config.toml
n_mels = 64
hop_length = 160
encoder_patch_size = [8, 8]
loss = "mse"
weight_decay = 0.2
Rows from block 4 of the decoder of a small spectrogram autoencoder, named by matrix and row number. Each number is 200 + 30 x the weight over its row's rms, rounded and kept within 0 to 999. All counts start at 0.
After each channel's rows are labels from the 100 clips, of 14976, where the channel reaches its highest value: "strongest on" is what is common among them; "peak on" is the class under the peak. Only what is clearly more common there than usual is listed. The data: songs of 200 made-up bird species, synthesised, often over outdoor noise. In brackets: how many of the 100, against the usual share in percent.
# conv: 3x3 conv (decoder.decb.1.0.conv.weight, 96x96x3x3, each kernel summed), inputs 0-95

conv.1,230,243,183,195,213,177,208,192,181,208,220,192,223,198,183,218,205,200,186,196,177,200,213,210,205,226,211,199,183,198,193,218,187,201,182,189,208,214,203,197,174,210,205,214,168,208,216,187,219,190,192,158,174,190,185,184,230,213,204,213,201,178,170,207,340,196,181,168,222,203,190,198,208,180,186,231,181,257,68,183,191,206,206,179,198,188,216,226,184,181,346,218,195,205,199,210
strongest on: clipping (71 vs 8.1); text has "clipped" (71 vs 8.1); harsh note (62 vs 19.5); first syllable: harsh note (29 vs 10.9)
peak on: harsh note (55 vs 6.9)

conv.12,203,240,215,219,165,176,208,208,215,234,174,237,193,177,231,232,250,192,204,183,183,227,232,196,147,200,188,218,189,120,243,222,175,210,249,229,224,197,220,241,237,223,192,203,187,203,195,195,145,198,182,249,179,193,185,208,213,110,185,186,227,212,208,201,211,154,170,183,231,191,264,220,136,200,120,230,218,246,234,210,145,201,182,209,192,202,222,141,199,191,219,175,221,173,188,198
strongest on: high song (70 vs 24); steady whistle (60 vs 25.3); first syllable: steady whistle (48 vs 16.3)
peak on: steady whistle (49 vs 8); buzz (30 vs 5)

conv.17,207,194,204,207,208,201,190,214,199,190,221,183,201,185,172,181,176,189,195,209,181,191,191,209,213,224,215,211,205,202,199,208,197,200,193,185,182,193,193,191,208,182,203,201,199,208,194,196,233,193,211,189,211,225,204,188,190,223,207,196,185,175,189,193,335,197,195,202,201,217,197,215,202,210,210,218,187,245,38,192,204,210,197,200,205,204,210,205,210,186,363,191,178,200,189,190
strongest on: clipping (70 vs 8.1); text has "clipped" (70 vs 8.1); harsh note (57 vs 19.5); first syllable: harsh note (29 vs 10.9)
peak on: harsh note (49 vs 6.9)

conv.26,191,192,205,174,187,187,202,156,223,202,213,184,181,181,172,127,219,191,204,135,215,213,176,220,161,187,106,193,199,269,168,162,160,190,235,236,257,215,185,177,180,267,201,181,206,204,202,160,192,180,210,233,136,200,237,176,178,216,205,223,194,219,205,187,205,217,241,182,164,245,160,228,222,136,266,207,223,171,200,218,208,207,179,163,155,164,210,213,191,197,199,167,172,220,212,200
strongest on: high song (59 vs 24); warble (56 vs 17.8); first syllable: warble (31 vs 9.5); first syllable: dip (30 vs 7.2)
peak on: warble (37 vs 4.7); arch (29 vs 5)

conv.41,214,252,197,196,280,212,183,186,242,184,229,231,223,231,204,193,222,199,171,199,184,218,243,187,213,212,216,182,191,249,240,221,202,214,163,188,218,198,247,129,210,155,197,220,192,194,180,212,156,232,200,221,226,194,174,208,151,242,215,213,171,218,175,219,221,227,206,230,203,162,176,178,273,212,243,199,241,180,81,156,194,200,191,198,224,216,194,190,199,168,240,223,221,250,192,216
strongest on: clipping (69 vs 8.1); text has "clipped" (69 vs 8.1); reverberation (66 vs 40.3); harsh note (60 vs 19.5)
peak on: harsh note (48 vs 6.9)

conv.94,175,223,268,241,253,215,163,197,216,195,206,195,246,196,161,176,180,186,222,252,169,180,237,227,229,228,220,198,237,242,207,217,214,203,201,212,219,178,216,114,214,151,226,207,200,197,145,212,227,204,252,198,251,188,210,193,134,239,227,174,213,194,222,211,208,228,220,243,181,232,190,202,242,222,261,211,187,180,129,178,208,227,188,185,232,205,190,182,232,199,219,168,240,256,193,169
strongest on: clipping (71 vs 8.1); text has "clipped" (71 vs 8.1); white noise (29 vs 7.6)
peak on: downsweep (25 vs 7.4)

conv.73,177,211,182,200,196,198,169,214,200,192,172,202,203,185,197,186,194,186,207,188,233,193,212,194,195,193,180,199,208,164,207,195,209,204,221,193,228,209,199,194,200,194,196,180,198,203,194,209,184,198,205,225,193,181,189,186,179,151,186,199,187,211,230,208,330,185,195,229,202,181,191,175,183,166,180,198,177,354,133,208,207,193,202,212,212,194,183,185,181,240,334,187,202,187,211,196
strongest on: clipping (47 vs 8.1); text has "clipped" (47 vs 8.1); warble (37 vs 17.8)
peak on: warble (33 vs 4.7)

conv.65,211,261,183,158,251,183,167,150,233,145,186,265,216,209,201,150,183,213,237,184,156,183,249,231,183,159,224,234,179,232,194,183,202,190,202,226,226,239,193,181,226,200,226,225,191,186,235,230,138,157,195,211,201,169,161,212,143,212,193,164,241,152,195,192,209,162,218,226,194,182,196,199,247,213,271,171,230,180,213,172,161,227,249,199,211,167,202,209,239,245,199,199,170,179,213,203
strongest on: high song (65 vs 24)
peak on: downsweep (40 vs 7.4); steady whistle (40 vs 8)

conv.46,174,172,211,269,92,230,213,218,203,225,194,192,205,173,162,150,196,206,213,223,164,197,177,224,235,235,191,205,240,227,170,171,149,205,210,178,209,215,205,265,203,185,203,190,153,157,175,184,167,208,244,237,201,230,252,190,201,199,202,188,188,183,197,177,225,160,190,157,219,204,250,227,134,251,254,198,189,204,213,202,222,270,210,168,160,221,216,200,210,220,210,167,180,181,186,209
strongest on: high song (58 vs 24); buzz (42 vs 16.8)
peak on: buzz (34 vs 5); downsweep (29 vs 7.4)

conv.32,208,215,194,172,212,212,201,198,211,200,225,205,193,227,189,194,203,208,192,212,169,199,206,216,212,213,198,210,176,210,206,207,204,197,178,200,202,198,206,201,189,211,217,211,200,176,200,208,222,201,195,183,190,189,196,199,213,204,212,207,202,179,195,188,331,212,214,193,189,207,194,205,217,205,203,204,208,242,20,197,191,201,199,184,211,196,218,208,212,187,352,198,188,196,195,196
strongest on: clipping (75 vs 8.1); text has "clipped" (75 vs 8.1); harsh note (59 vs 19.5); first syllable: harsh note (29 vs 10.9)
peak on: harsh note (51 vs 6.9)

conv.88,214,207,186,197,204,212,199,207,209,201,218,196,196,202,180,200,177,233,192,196,196,199,214,202,199,216,209,197,214,186,186,192,221,189,192,187,187,213,205,194,198,189,238,186,195,202,214,207,221,198,200,180,228,210,189,180,203,200,207,208,178,175,183,185,356,200,181,205,206,214,183,187,197,214,199,220,197,280,88,201,213,201,215,196,177,169,224,199,201,194,364,197,185,197,192,188
strongest on: clipping (55 vs 8.1); warble (55 vs 17.8); text has "clipped" (55 vs 8.1); harsh note (44 vs 19.5)
peak on: warble (45 vs 4.7); harsh note (33 vs 6.9)

conv.31,196,195,187,231,206,222,206,205,192,214,206,189,203,188,195,198,184,216,198,202,205,206,216,207,209,211,212,199,232,192,178,192,209,201,192,186,184,203,200,190,197,192,220,199,199,189,200,199,225,204,207,194,230,226,193,187,212,205,194,193,168,184,196,183,339,229,185,211,213,203,206,194,202,215,209,201,194,248,31,195,215,225,205,189,182,190,204,193,195,184,345,204,186,207,186,182
strongest on: clipping (63 vs 8.1); text has "clipped" (63 vs 8.1); harsh note (55 vs 19.5); warble (45 vs 17.8)
peak on: harsh note (44 vs 6.9); warble (28 vs 4.7)

conv.71,213,216,205,193,197,200,211,192,212,195,229,198,207,204,192,224,191,210,176,206,188,190,217,202,202,197,226,214,190,202,201,194,202,191,180,200,195,207,198,209,199,212,222,208,194,183,212,199,223,210,194,170,200,206,187,223,225,214,207,199,230,194,167,195,333,206,191,180,183,224,204,206,198,187,191,220,195,254,51,194,221,196,218,193,175,176,229,214,210,180,361,194,196,199,187,202
strongest on: clipping (63 vs 8.1); text has "clipped" (63 vs 8.1); harsh note (57 vs 19.5); warble (37 vs 17.8)
peak on: harsh note (46 vs 6.9)